Weights of a small image classifier.
Model: 1.75M parameters, 24-pixel images, widths [24, 48, 96, 192].
Rows from block 5, named by matrix and row number. Rows with one number belong to one channel. Each number is 128 + 32 x the weight over its row's rms, rounded and kept within 0 to 255. All counts start at 0. Numbers have three digits each. After the name is the row's rms in percent of the matrix's.
# convs0: expand 3x3 conv (model.blocks.5.convs.0.weight, 192x48x3x3), inputs 0-6, a 3x3 kernel for each
# convs1: project pointwise conv (model.blocks.5.convs.1.weight, 48x192x1x1, transposed), outputs 0-47
convs0.78 094:146111135120078112175174171120125179146074107128090131116062127142117131146114096128121096114107096143106103151129158123104135122109117060113114090173151155145112108148136141154130093187218
convs1.78 114:168153101104117165145112130240067136147114151121143130074194132115130129132143180099144125134114156162089170131113098124099102141135162171179143
convs0.79 105:108145134157155176135168120156068094106112109118118108085174152094200080082124122152133124142118123126107116131120161123055055160130149171179142102203120141132128126108086117196114140112138
convs1.79 095:130164078079120096098131193154140117090128083126145103148085127178129110177090184107143056117115099174134115159171145136166110109135094175093127
convs0.80 096:139150180157155140095115122158149142090066140133077121062086161130083105098072087092158125123090125120128102128140138141126175100141166105110124046161175134137160108119120086106044124104108
convs1.80 104:135114115156150134103176093164138091102109176125113167132145071142136146163138066156132140170125111151155112090132100045162169208092144100131154
convs0.81 092:107131148159161098176120183106140120119161115118098048171152118148108126129126139176138110109082116177136125132130173122157120165160131133142172093128150133190134128136128170200086194186116
convs1.81 083:159128157155144177140091099140094094054107133191193164127155118125096107100135126144160121117108166136159122139108225127147076097129120130132081
convs0.82 093:103093106077126113128135145138175186092134133120124143148077151094046123115104084110110138153114143129069081133133140162156102113160145113087159171186115150134160200132168152162174100193184
convs1.82 113:143108167085161044097107120128081150081109166089101102137107147158172114102101137134156160142113115172094167135133153142195161116054110111155122
convs0.83 088:091174134098146116126156090130114141132148095168028142086122163146168122099124115154084093179063072120165144182122177146143116126085178168134145119186180134099101126101101129085133108131122
convs1.83 099:109123115145186090150125099107158109182125131205110209113149150080140086086192127120161166140151138157102136085067109133131164130106124122125098
convs0.84 110:087128108186119160148127139111093161141129132114124110096145100129122106075141093121193127152096118136129115157130159128036157128157153150123114135159136116124149113121098094133072095124190
convs1.84 101:143119144084086125112138155121096113137130079134147127100124140181128090101122211140146067073097107166140109148156213119169081110100082124153135
convs0.85 105:118083120100109115134130160044081122108113119130168162063114074138107084137139133148129173150126166115132123133119124126121140100114153108122142151189102139171088133102120193093139130126073
convs1.85 093:142101114089109069167100186160122082110097191093100098141181127061140150124167149119147120103059128134091142108154138093072124107116110124109163
convs0.86 097:102144160107161098143184154185165100145134063115161150110109083125121096124160147132129098108130097157161128156149140105090106085093121108150109158142082114078087122166155144150112164168118
convs1.86 087:160099147153158129149102125125114174158126225145109176093193125106096071092159095159130111146100168108127094107094145155098111177142138081099124
convs0.87 105:151142131120165152116137178136110128126130113127096100218164143148162100123131041119134157102104110125133094097064079147186130104121183121156148117128105143157092100109130091125173109166188
convs1.87 123:039125089149122100120148108130159125132115128104141152188118151092111180106107178146101140097136082129211130129151092168076132111142091110088173
convs0.88 103:198166114188163138128139121125174144221165101157123101143148099146027066141103117113124078106143105095111134130153093138141131084097050110127196114083175135142151200151155157117125162107138
convs1.88 083:122112132135195199120108085089102137143139134157090104101061105114122113193104126142145150130147134162161094104063118095183125109119076083099105
convs0.89 099:100094135143106126097077121121128098131188122148159101128108095192201116138123103094138142093137138122112102083092102115138108131113138112123100107124147104094116134120135117016183122050167
convs1.89 089:111105130130133081102143101119119159153160084162175113119158100155156132098108059208044131073140128147151107155123123144072127117102172119089149
convs0.90 103:116165125137152162188188140117107114146216166140121157124132111173112159141146105168092130093204119106140097216145130079096132123113140065060175144110115120134182076128132160173150164144177
convs1.90 094:193105129112156090159150099105066152087114128115159061129132103124144139131060117123183154078129097097114158127154073140107129168144168125124061
convs0.91 096:119139171129114075097138117138078105122162135078162120096138179156110137093038128161101093123108112134103170091113100099098048155140072149118155141156129121143139152129167049096132095111121
convs1.91 077:112132088088160074134187111112138151171139139067091090164107148090163083082073122087141133124114173125127087193171120145142150099128134163150099
convs0.92 104:184151141171144166113136158167131114104145119149158180068125109102178133175150069159119136125210100136161122148131044178121165195119172106118158087100179040145176195159130130226157107138180
convs1.92 101:072138098108154138085082124142133207157090083178081136100070137191160136091138153133121102133159110142108131124154180076120116124114139083106098
convs0.93 104:127164172114143167144134159124126134075148154122157200115056193072126137075125185114163079097130070100068129121142137112185143118124111139123142189107139112107115180124140160145134130185178
convs1.93 093:164166111077186144138109173166119186142152127178122093113093079071164074141120100142104108149122129154128109082168157131150105187094134090116091
convs0.94 110:058149158090147127123064135121151095123134130153122155129061097138175177181127142112122138180207145119154171140159201110094131123068103168117130197141118081133120152142091120119085138155157
convs1.94 124:049116094140136088143158125111190065184138117088150078131150186114101162100080139121124173082135125099091099128127161159148106124111145179123133
convs0.95 097:133131121140142215164115198178132155125129189146115189167129129112184151142128117092085101093104144139128118139132090127051100141113086134112148072130110152128103134132172131111179126167086
convs1.95 101:166125116136191124161113148130137058148110143100141143140160127111235107131095109112192175126116120095123158123120085129116147152106145044108120
convs0.96 100:092115170119139149161130167157135122151092175120108167111096113082112152113143163120137100101082083110138105097139130101105098152088115145156179190121094147098108187125076154091093136122128
convs1.96 091:087136087155117168173152136186135141100130132152122184161113126106097160114070194195092167130158121113160114070108109133088159091140122114121076
convs0.97 110:116098124111149173106174142143083094108136139097178130155137048118127144105141138088113115065132126101052118156138141073080090058116141129193116148132114086100150126155089151128157121144157
convs1.97 105:134139141130149148154097144103103130118177133132131117115194157156125128150134050120113160102131096032116109156152050139110152161128140136178194
convs0.98 093:108156190155186177133142137173181144109121072187116164153125150088141172137080202169105141156117147121090111111088095065130153149128117116115181114123139143136153096091221165131122152107101
convs1.98 087:085114111152163120146130096113190140115113166142107152074110201154148127102082105082094084119067133119124093200126126124112161207117128133113120
convs0.99 099:127098128146124137179117127109089152120141078143133102090127169135141152114125122114109061147136138166133175123111111097118141191094138117120121181093120148106035149110161165158076177156107
convs1.99 099:173137113227132130092083095132102137148146128129091170118119093104066074177163119125148087092132143178133119165117176144141077128123128092120096
convs0.100 102:124085099126119111115112114113127123167159175145155127162152141208129137126092146115150141157121105165082157113108087139153060082109104087087096064086101095100090139146156138140191131139126
convs1.100 106:121138080115128194064112167157105151097158114158151129089092118123114101184174156143114149178185089172186116146127146143094129144146182126162103
convs0.101 092:106069111148125133097146124079110090130135191116176125151144053137163166145121087123116159094162117099097146097120082120108105113137160149132121111172116161058112097107121118182134112124088
convs1.101 084:157231115101148102189146154165074137156083113086126150138094186128111168116126131109113135157115101139125113156112133113128122073106177154066116
convs0.102 098:180115185134132167173137157091147159147103158115132155134119149135080093150132170088092101133151072119135077088156146134139105111108118141162119110135069137114117081111102126178070097183177
convs1.102 103:079131163154123161159110093126121172174096128189122132066105129044113109078137113213136161152155132122149149107132095149115101105092159164130121
convs0.103 096:092085131131101134091064137119165132115087131149130130084116114079121146143096186191141125095112080137130119135148155139183160118099176081100112115099160117111093159145085105122093156119099
convs1.103 079:147090088132147143139125087179112137167097180097105196098139092153091092137182151103116091124137107164105116173183088126170105138126130093120199
convs0.104 098:136105108144173132156155159139093106102143057118144141101095103154181089115142125088101112108170145109168190151170183112145158142086097121119103182155193165101132145103100123111074073160137
convs1.104 102:081126094131112128154110082149059066103113135082142134175144159074055136132104185112079147079130150137138163065129136149082115123129114145134137
convs0.105 096:144137153111130116125087123096091087140143097158161108129093108125124069070069124136199164150167110105131104108107096116099143137186151107112144164148142177162147115139099141132110063065071
convs1.105 151:152180098160144063092113104141155140132094092103078172133129065180166108126147135112126083117126137188129136136078147093090097069095144139088156
convs0.106 097:118102146122124109166162193146111147171096111089113133152110085135122138204132124148092118133188121167184149126134102177125174069158170151101110148089140124105120159075091131134101200151149
convs1.106 104:112143133117211146182138150112087128148140172052176090131124123182096159076112127090113148134118090094087165085154115099103126126133142158085158
convs0.107 103:179153102172107145156124131143151141151112144153132076109101156154158049114159159124136079149104103164120108137124116070164122131126119150113137108109146140113110118111082135107160113160120
convs1.107 114:152129142145159120115146145124133074083181165156179094138125051115133181168141153117144093079117096155127126079105077110127125093129103099107207
convs0.108 095:084097117115089127087117139178116107140098090129081129140113188097109163140135117151084103145133132128132096151152147173108171096099149130096110166178135125120052127122134104159162157121175
convs1.108 094:143109110114182162098141128110122200150077184124104134139131165087087123091155076049158105137099131090137139075098097125130123117088128159106182
convs0.109 103:161144175145123142137117152104136079134178119119145082148165126102111101122058102121207102087207155098161179104115151143192120148080104121131112157146130124187125125166113112153161094161143
convs1.109 119:179136151096134113107117107114166107145069098123151109096126080173133097111121112103172118088202161104157149156129179155159153138103153208076147
convs0.110 090:097085080115119149105101107113111110144132166111126140163120075147184139137209098101158118116104089126113156112160143096108086130084154142115126132120168061088099081069069109084120145120073
convs1.110 082:080096122175191158150135103114131154157127167099135159142155105126161132088156121072138066114131121141084129063070108099132139116104201119093167
convs0.111 097:107130105092129138100103156099098156128106054113122085069106108158127076125141145116145072137113117150110076136097057163139131112071117165124130136108155143141213119107128096067178112147155
convs1.111 100:155132161161151113169114077158119194122108149130084167085174152126098072130125165112177125135118148093141133155102061153070121073106137122182140
convs0.112 096:149180149092111170112114170129099121102167074087122114106086090152145118106157165126139123077000053091106085153149137119132146126143083129154119146150185128080146186137088088152124144108125
convs1.112 105:102077104202179123130090070114120135179113117099157115116155144167103066075099102159165152174164075133112143148126154107101149109135101097094151
convs0.113 106:147159169091121112139107167073061135072141107132144159177108076174054088145081129122115059070130148100119145077098125110168058118151152153162129175084150153175132097120156126119130153069140
convs1.113 088:104162089095146123146172134142162117138097063101141122176112122156178164131060164097128080133116097090105152162196107100119096116177109181104136
convs0.114 112:128183135111156130154162055136150129108163139162092121181151108199058071144173155120072133120128108150137158144176124165206208036087145169101126143127076085078107102121072131130095119130142
convs1.114 112:122118095075134136139150129084125087133137086136113114209090098094178161178102123109151108071158117123152189130119158145172065132174117141096093
convs0.115 100:094170209124103185078146163114113118136079147149182154147133181153134120110116136106096078081078098089097144080116196106106109117138100167127164110170127141060089076172111126156153187131122
convs1.115 112:108099152137194140119169125145144051135147131159167117137088061168150143192140183118128093155110112139117090075119173105136137114113093081085142
convs0.116 103:128122092153148106092136188115181122077208102089123100171089157134125179143136093171117133107119105166153072144113063106141156116114114143156105143187080178114122135097143055164135176098115
convs1.116 107:153187175119179099187121133127092106122148151085147135091130165107110115152134105106131059169202137129138087148138088154101076132131187133093103
convs0.117 099:122122158099053121086066161123178157133122147093109108141098102129172119163080150144116134074167126104194180064090104078084121174089130080117114092226115138127174114131153128139165164143084
convs1.117 085:130154111147148091066107089090175107149081134174129151078137106166113095083084138108136146093118091132140157177133086129117170130116076146090205
convs0.118 095:173175135166150103163071085172130122122158139117063164151090194091120136130116107153160108155146101080114174132148133131190156131142151136090129153092142149125087118115138138050140137125082
convs1.118 097:172135111131125146108147168176155104161046053086157197177124155157105149126126111108121175158148171174143152150109158145108135132121170145102153
convs0.119 096:095112124129076079088101114123152179139162140031130170135098055056077104106102184102106159131113133077059154130111144097082108097096110131068124113179137159183121115183117125147068100099092
convs1.119 114:137130100152100098112148119116105067130143098135103132121173058093129104183104153164087133116149094231160109087110150113069118130107120091104153
convs0.120 094:155115132078121120094133150139152143104099106150136121149161127102025087115110168124110137165119181149171141131163128115171201113151151148145154113105087155120093053098143083103085185137085
convs1.120 093:139097130167169129083105023123128117172120175109168141068103085107094127069143097129149114141185163121094165107130114133074138117127132143106137
convs0.121 095:065094113132149136142053120084146135090143157067062133163132133140121126087110090108172132160137092150127102117144113117101198111085045174185097127175089152161164132164170164157078089097144
convs1.121 079:104187122145196148055142114061149114117094087157150117146117102173056083127146119130154084082145090158139095121102112167143109124122104129100157
convs0.122 100:101118109118113114124148119174160132183073114176086099092140141148176231138124149152168119113093136138161111187082076104094126143171124106168128143206148094118109141163173152178178108082138
convs1.122 097:142168112137131073129115068120141131147107178142078121104168101153149119052149127084155107095090192125147108148151149138186172114138126150056105
convs0.123 104:124116081085159164145098173154161124162122136140099130109086131178103149131068138098136083141167098120101078148166067113203116103113105174152138132096119114119103072121088131148180215125107
convs1.123 092:123184178136151125107148172104098238121156152165118124113148122115137128147134149123146102107173135151175125111113102126172176122167155137046096
convs0.124 105:130167154107129121165150161145165135113118062141128109152131144093000103067029145159164105146152188149167146107090049134148099145141106080106173111124123156143161072168183081092151099132129
convs1.124 101:082105123083122091178106133092168119152092145065122143216167133098132162103126111095128089166091160147082122149150097112092081161144134177122116
convs0.125 105:135113130120129116163129132093115104195196136138047119098174143107102160196103142133126077179129151147115046118140100085141100096152171167141117119101101154210190143138140119129118110123149
convs1.125 092:136075155092117124105124139129106164169076149155107184112099146133140098213163161101141098172130128156170057112163155160128076118093101141127095
convs0.126 101:115139142088048126136124162141161147108135170100135156074161171110122098085068051124169120100161137109131116151188117138059111139082145169057060172107135089093063140084111178122162156161194
convs1.126 106:126154087115159153103182136123081099080165102126141115110104123136129065095196136138104150124182063109110180131076145098178109159118173134159113
convs0.127 100:155177162169126095079100113127141126144124132140090130133144163095129134111064122092170126171070192120153106154058174155095087061197106196222138064170090084165085161169053138181174129077135
convs1.127 088:047093103109110120097143128122105132130123129103132133170075107178100159168140141134142085101130091173116164158145175165128134122226122101161080
convs0.128 098:183117157135207172091159094115110137129106142087120099145076084105114160149094098144093138127113169164150133108147126088091149136119149150116113116174144105127118156101205089158134097156096
convs1.128 113:124215109126101173111130107190046171128120127146136114131124135161137134136122112146150112139136152120179140095151096172144193180083167164088131
convs0.129 112:124101143126101184125073157130113187136181099114119138146135137113127102058096102116148111068123137106157099145131036146029085189155130071104158120081153148098109136112162112124152140169166
convs1.129 115:142124167106176159130162139080146079077186166094116128149123178063146192083079121097140115089127092093093100115105116162124102139165105129149139
convs0.130 094:099103165176088152134120132106084141160093184123153141174136127167144117161143105089140045112078096143083137090154125124163176157107120190154095137131115182128160172111185106070097121113143
convs1.130 091:135142104146120102129108083135068138133108147101130154141145141085116125113099135105193087105089196132076163114074096054180149126148135180117083
convs0.131 094:123141160123118084118176178076141054169158120147169153098143074143081118127133101141086169128127160102135099143100095112103115165134118140163128108141111152121165111151130120102120099128108
convs1.131 127:127151065102112085110132106176150165147102065110156153143146112189176133113107165134111177168107148150107139110116121090171129075102184172080112
convs0.132 108:116164155110139160136129095166149137147192129110171112141080152219064120148094134067120187113060118142139118158120084115101163083106155109129165146171098184133104114083152088150097207132061
convs1.132 092:206086125112167085094089104063135075114128175121163147168150154163124171171160130106154108111095139131171176134086125140090136156139126103081131
convs0.133 092:139135118104156182137118103102076116163103044091088103097093114118168148113147176101142149075122138083096138157084194103132150105138104147122190120133179177182209178161131146138138107090102
convs1.133 085:075112079114177113077166103132140050139132158098130177126127149151102127123111117112134105150100175148194098098140136061111119114049119152131153
convs0.134 100:091089116097104145103120129183090080185137130136118158109118133144065135090075202122150211107137191114157117094141132162121151189155137091084081097138119093124132195158134121121111109151129
convs1.134 091:094133116107126136134154169217093175105127108106071146130087161117160142147144110097119171129159159173139157077114164097179199098145133143143090
convs0.135 100:098163132129121128151125122158135110108129132163117126150114126149108115157132137185102166144142133099164109138121059131157138064087115123139174166069179175081198121146133160047174090169089
convs1.135 087:128149131078128128139088177164143123067153121114160038137114175163117169122141113134132088169187147165158110170124139110106121088140090165154071
convs0.136 086:125157173131138117133093148156119140107072101163083146126127076093148179135200144194089152136055124124146139074103143109150125101095117148126184107147131134102105141087099120112052177152090
convs1.136 082:142144098174168113163083046185161182171159091121147139085070142161137125123165151053119126081105116120113145148104137139149089147145152127117124
convs0.137 095:162160118155149142184145123189129083103161144117113205140081126188130056152173115085091164122093105145108100122087054124065085115146109176151144171153151108129021103127080128159179120128143
convs1.137 100:162167149139111160147175135168187190109104110191137175123079080065149112119135178156133178147130143118152137105115116102125044129127136130134135
convs0.138 096:162142162117118092110073184151112104125111211119133167173177123146186090109120082116159121077077091121084102107129133116096047028125092107091150177164124139123137150104149130135158141089156
convs1.138 090:136150104170142173149103119154182090160114132156084151135133178066160136096149094130147113143129208125119071095148087192154172120143108172144137
convs0.139 106:124126200167124134147093120082129104164133159156101189121165138138159153154120086132109092182162142081093102128144179126062105109103055138110124083171145064129197153126172161121106132087187
convs1.139 093:087065107201124148104202117092142054157159108129166127080121135128103140098124127118153112103103133119160094172090087152145110121121104137196143
convs0.140 093:136112121097115118136115107139117131115082090159117144205137069137096117150163152146110071143114077107091106107093070139088127101095140092139116098127123066151131091093177057060172125145176
convs1.140 098:145128104125123129092149126170111095186138093133153130118110050118104102185162162180092132103126056152168115096091152124105108170082107080108167
convs0.141 092:125132120141169126119142113118126102086175097145152117163112144085051092092053076176181164155162185192165139158148090127110139117148167112140131110136132177136107141111162144113158171126163
convs1.141 083:139130160142190165145120104132147083150095143146139164044163092132121121079139065146137141176148087128127113111062172111147134166110166079092140
convs0.142 100:133155123122131126156170120152139104149133130201150141086117160115119144107077134179110125153121141088054103108156054118134108168111059086133135123119118128142127117084178133134111127116133
convs1.142 097:124075165182121119190064124120127121154112153191100175161112144109137088118123074165094163143095143138141108145128117141071116113054170161126116
convs0.143 100:139105134171079115176131124127185194106081164163056127127128140168163116113124152179151106099159115085155160127117161143064143129133120072145134186145150147123107149173150101141127178126094
convs1.143 100:055126146148136150119127083106145099147116167134146149187127131031174145102078116108115125103119120153126143153080185118121197090130118119107085
convs0.144 094:162113089156132134134094112104158139154137126128148151092088102065153143139182096135104128130122159099100066141164098143176166120136135166098140109132111146141092141146138128108175108102159
convs1.144 090:112161062145171126144104120137181086125124101168143183149102113122102108176057161130164144115101132147108126114124128076166189142114113089056100
convs0.145 095:096127126173147116144149132105121157146098159112093119127168136103103176097054086125160123138115138154149178114164197105172126109156136135175159090111098084038082129143074116140082056136073
convs1.145 099:167143099151153121067162108052133143147117152081113158181128101119177120119140078138130177115135163052115145115086092149140098157146120093119069
convs0.146 096:101158096146072113081134177091156163106126154185074141150132125156102144138090172122086108128100090128106087118128151157118146123120126109159170139097150167192145096078111147143154183168222
convs1.146 135:178136154121115170135130180159086123088157201141116122082185097114092135140153185141131089108096135091068140117128117094109099152143174171181122
convs0.147 101:119139046102147093114135082106130112142123094176072140103125104100120083112125089145122125156163124181165124159101066130185058156134179131126142103119129135110096128132184091079169125080120
convs1.147 101:129140072069137127172151157125151144150137151115119133162093130161169128188133140082196137141126146162165153144090124084091072115213149158134108
convs0.148 095:146131051152147099160113137135068129146044075151108097122148133149092125190090090157127150142192117187176173147120112151161128107137155158173185070130134103103085168163155132165151155088075
convs1.148 127:135191140116149160119155129136085086098181135126157124077157124137074125158197161123144120134177099128075166171059131111107121076143174136148111
convs0.149 108:095076179165096149157160140079176133171087138186130128114085125115155168131067122157100157163136116141100102040077177141125153176128199139121087162096164147109108088121172190151102089141182
convs1.149 099:159150138128161081121100117103155197199099126153139081124120130133119133175133137125162122103107178108163090145115173131085219159113104098114076
convs0.150 102:115150158099168168163108062126119162177172140131135137072100084078102101089121146133153134131098111113058145145112173100198137156152100176115124127120142126153148124195161132166143136197155
convs1.150 093:139126122082146084103098126114142142142181103140152094080126135164104127089082158122147173133145189150056149110142114121177154137117152174144036
convs0.151 102:139197146073152109099186111125099149125090126172139095121124137182073122198100104134093153155115112116135138090104137144156154198191105173140147230127141133162133123103136090123137092142124
convs1.151 079:116147099135074107112128098140142079117114093132207148153151108112084103117176156138105104132119133098158196150151180147063154071100176155100134
convs0.152 107:096110092121052137173177120120177129099120140142069122181103150092135078130164094157076085114118105161177111135088094115118099178151192158134111093163141141126155139156110137100179167144093
convs1.152 091:147110137169085171132109082096099136076204123099185087091154072150095099134144103119083140134171109114143148153163142148122188090141155137087146
convs0.153 099:083188129120194152119148085135143162152189115117177106148141170165116079119135068081132119114142147100148068137155157124077175155101123070081103106128152114096141103073128131155153092175113
convs1.153 084:063100133137154092175081155128135159139133158155126138113073132105110166167154124180145126148146122118109078123112114208100216106146161146118086
convs0.154 097:163109101060109097165157142156106169147109124099106107116048091165140075136171145097113152091115149099170176105111123122148118114118055102145107141124137123115152113098112159170044132158127
convs1.154 102:088156078168202073131121083099118097134137105099188091118128175160117122095108147182155173144176098154167148156132118151085171122134103148116105
convs0.155 101:154086152129132156129107083133130143126094112172128118115151147110072158066147140164103091112111117114107097157160106122115157118113101157089123075168239140176173157152130175149106164112116
convs1.155 081:132138125104109131151061098128124085120097143177073134156159128183074124125166116082157157112086179079118136150094163163097109097097136196149154
convs0.156 095:137122134131131106110117078214123119145130129127169155169139070114143152130192111106142105165082111148150138144177134162094133181157132116116059117112060168093044099117084172128067169131116
convs1.156 089:120158067083137125035165139098176080147120115087124133134170147160101115123164119122128105116138081134124199100103166129130100202108158114144128
convs0.157 109:120127126107128094106094171158127162123097075112135181092097134103078124122098157133145075142232163137122135133150079105102071125090098121129157095053129171128121126158121130149184129143108
convs1.157 104:124114158103114165153220134132152115100098102105132106197130104128084161072080110079120142099105115072133092125149110088137168088168162164122130
convs0.158 092:128161164145119127124150096134099123134135168102098154150162088125183061118121086145107126159137110174158122126149167136089133136105127102149131078097058068073069122143119078139125157139105
convs1.158 095:130181115089090132144162168144133172162152104202123174106084135101131146111093172179194182119117129134156144139151116075141081099111172127146149
convs0.159 091:121114167166169126175145087132133110165158156170155196148145078153144152143109076146136102134113123110141127115065094099112133082106064124109092109112109148143104133129167121126158144130169
convs1.159 113:127132153200162174126095088118150102144136196123170153105159161066075140103121048164163168125167120129142093079116117089120140134135153127125123
convs0.160 096:163158137107126141129149145169112139167097092120137155177156092119107123152137125145095093193128115140084066093119072131119110112164169097121110117162133098173145095088160142087153151115168
convs1.160 092:122111071116119122080159117191134158166108124149084170119055116078089112153178162093112118111108104150118104119088057116064142147149122142110137
convs0.161 100:146125157164116175137095100129074153139131122139143073067119071128076051120099144106111167164119125161135144127154121173178199195178144125106135128162142137119099114148135134186165180098093
convs1.161 097:150155164147047147103156152106153153140115186146152139113110120131137102128115093126135168126083073035088127184143105168127179128151143121096164
convs0.162 099:061105089066122147144122173056134123108186087162158112117109101157202135131134107097181166094153154119139141095127110175109157159138148085072108119130125149142111128137154115134168099062090
convs1.162 114:130208093094108087122120137156152142158127122111086161141098182104212153103154173109170072116138169178120177147109138088125111121117127112142166
convs0.163 100:149133147131094100072076113110153206111111086127111179122131152093086113116104111139108096170117157161105120106087058203072128143152094106173165103160137110175118146139186107154149113103113
convs1.163 132:084141086124191136149115127158106137133133134081150131142141207137138150055086160159183113158147144127099150124104104113098117073206111123143085
convs0.164 101:174135133204150114117101142145176188112164104170085143156127141125131137158207135062165131072158087117129112121094144132154165094139178093136140151099151132112103129106140125143119172134150
convs1.164 082:139113146117086122107131144177200084102118119130155114124185151140146131085144205127124144125126123129147160145101161198062155203147164142144153
convs0.165 099:148150122145174163156130110184114161139096121117116129129136121161111082160137096111094158080130118130120114078125153058104130139157088104125133199171156139133154133126088148199177094162126
convs1.165 095:094092098149131157134085127191156158033152166121119160140157140128174119083137100155105129176156119141156131100140178139102115108210150121141095
convs0.166 106:110106150110124097125140209125076144149175122047133133131121143046080118132134138120158137078134167067138085144173161106092133175214149106112097128109108165125105189056032048212099146114147
convs1.166 096:121080159178124174143066116130080187127158122133087129090099146161175153118136154146096093133108110112163131147138149125197176162101071106180141
convs0.167 104:151155170117125119128079126148156149084159147129194128131131174126144164068068172156151160131122156177111084128107105109105088113115178150173115093161173096148162139146111168144139135095141
convs1.167 095:134141102119106118119135171145111095096127102100190103133159169134087125060100098196137168128143174073157129114130118160085196171105175158126146
convs0.168 095:118140147151072104135114184140095103142166068114068084109130169085154093104123147146114128150116109139135077127097077138117116140105093194155133130172156087165230103152103088074080101096145
convs1.168 095:105099064146163116086094107159137114185111196130141164105138103165149089083129090063177100120179152142115094115075113118136096108134146140174121
convs0.169 113:112134079099070037129148135145062123123123121089108140145124120078147139031156112126135139110132159160120153076115135140107156103131143088129142137174173146112094111147121136149142120090163
convs1.169 121:121111148103142195127110159085148097122135150135092080209106126106148139167088080137095087108105126094145061095172109177159102157164097108144119
convs0.170 096:102191114222112121115130101110134153131152177114107132198148118204173112149112139145106131137131154167149162115101164072123126110149146141111122150104104132096152109137129158121144085154146
convs1.170 086:184145104118087126119143141168165125176168084151154140146092102158157182127103158126116059086102144109140172174143146103180089130170176122131079
convs0.171 104:151097129103091156083094119178189144098104121106193158140137146097082059150158135098112148108115130163151171144057122165157199080126149076116135151195167175152136163154068164113094132100133
convs1.171 100:127108155095123119151094082138074102076129161129140133149177141110093133155139129166091184184095081105144115119125188069119128096199111083155147
convs0.172 110:145128161101096185126150175085119105188152111176102104087117137125133128125132150144185085097208052098131139128138078111073130161133133121127141182090113149088110087179077132182061172098113
convs1.172 117:128137095138161182104116167152108103140160130133199130187125144139144133148113114135165111175139204088115134152155155173093154150093192185091099
convs0.173 107:129154145152140104171093139146170151117095101087162161128110119095167101124154113092075159158081111118125139105158040116185085155128132103106094135169166168110087162099130111122095089166143
convs1.173 103:149160160128117128124138089163143140216177133085194142138163155202149141114148109101093175138161127072129155135126201157115165135140118112129121
convs0.174 096:176133137169182143132085179125159114164147151169130159170070084148093053099130073143081200140111192081102131110118131177091140089135180127122106086077090112075131159146066104098164110090130
convs1.174 111:088111150162128112138127147110093173186148067132105147131111143126166089054138113100135089184106149114135134142100144114142225127091108072115100
convs0.175 103:145135149181122085159101190107126147153142130092136107114133127161106096087123144156113151153067129152121156073063084191100080155162133114112153086101162116096135136172153122211143135148055
convs1.175 105:107201095168103159065134134135156113162134126082148120124179117105082134112155163098175146134073113094149143081086160079106118127099133189108160
convs0.176 095:139124059128157155103177161158098111067121126159131148141142134199171105133082068138138160059095126121124135139138127138107130145098089060113145143147129104120117129089119076094113174182114
convs1.176 095:096128117209107150191105089145138137175152157173159132160077119128076125088117110124152162159132077139102101160112113110112141115124134043079113
convs0.177 108:157127094148092082148161106129142100071078139090111163179165042131161070164120079135092146097096112143073085105126161087089151101118152118117040118154095116153123105135077089073138174106175
convs1.177 106:110086142135089102138114185139130110163106112091054130186135144138150165095074067134123069121117131100123080108189117122121102146125050132116144
convs0.178 097:063154078141136138163175120211120155141149111172109134142165125159130100117109157119144162182137112153152139030127155057142138153129109121154100087152134123113090204151121114153156148121096
convs1.178 108:187163102136086170109108148180119083067155176147101129126141163128102061106166166149079133134117150135100107088113137132114106187121155151161072
convs0.179 098:146096099098149118176152150098135144146156144116145122131135182131211210129138199155091087092050077138058137135121120164119100163083123131118091139109152109120158059099190136141147146154126
convs1.179 103:158123104167186114120126089161070153171098143139143133106157106044145063120148145163100128144137182181117158118105176146087124126090149133099088
convs0.180 096:135134126085160129097132154173175146134168157124111142121134153135122141070142147150138119175131091126107156049102102075158114051107171129136118059103090087172092146146142139107177168116065
convs1.180 087:061121143132112115182148139129183143138104139189114177122136133074145155127128085160160107192132113093085072083118107141142148130074100177116088
convs0.181 099:117107111067123063150126101154081184109153168148114146075125145088191154105183110077116117104109104092181069174112149106132115115126163121184162136117155149126137125124169125103140100141093
convs1.181 095:122135143140079161127093096142126058132167149123143178188120147127203096092079123073158134104089089135135183155120123150110159084096133134082141
convs0.182 090:137176219125111139174133147088078084134104093178181138140110203132121201095113135128167137094148119104152091153107104121122145135167093117160148175154131154099145189158096118054059181157082
convs1.182 090:190116131130102116056128116169113120188099087158123128118109095133111075151121115182115135138129083175149137096076156149150131166116097051080147
convs0.183 098:081143130107144151107053141132126111085117098116086122089136133072118188078177193148146121104064139114143125186123137136124154106152077182110153163142122182132090109160141132079124180129136
convs1.183 094:094158114181109115129121137103146104146156107101111159147127069099123126130062069130111153196149090162094133100061095104116159136127128046095141
convs0.184 097:178090093135055093125122143151099152117087089129116130134149105088129121128126118118103097165152100172135074088074107070099148116140148155104119134119098116138133189185141156147083160141141
convs1.184 135:205142170090173160179113131151101154081162154098126140093168129117102110090177141089150074163082124116061142084148144115139116153136127158154106
convs0.185 101:181120140143062109113120135157132072072104123137140110137137142151030102153149100102051146145136067094202099162134126146147208077103159089188183085140167115148165114098110133125106159138138
convs1.185 090:129138132116139111105145075080128110113186104145189106141108042141090189108116103106153085074158097140138174089117077157108136115136107123081102
convs0.186 093:150121228164139156134153162148116147146130160117157095153095118129084102139090142110121175129066130104115110156193143112105175072136126102110133081154152130134121148127195169118125161127194
convs1.186 100:051122140186132140157093130160145145133126136136140113097099145141144151077181071096100106164166120117148067127088133100133146112056081149069122
convs0.187 100:132136111151086171090145127133194130068150186095152174199129057125110000139141154136115177085115139142122152145114082150086135125103141123107104120139056110132121125114167158162143130142077
convs1.187 111:163104153143127056100125171151150114090112157108118131138154108150043109171141140109179133131109136116180116168102143199075142179140111134077132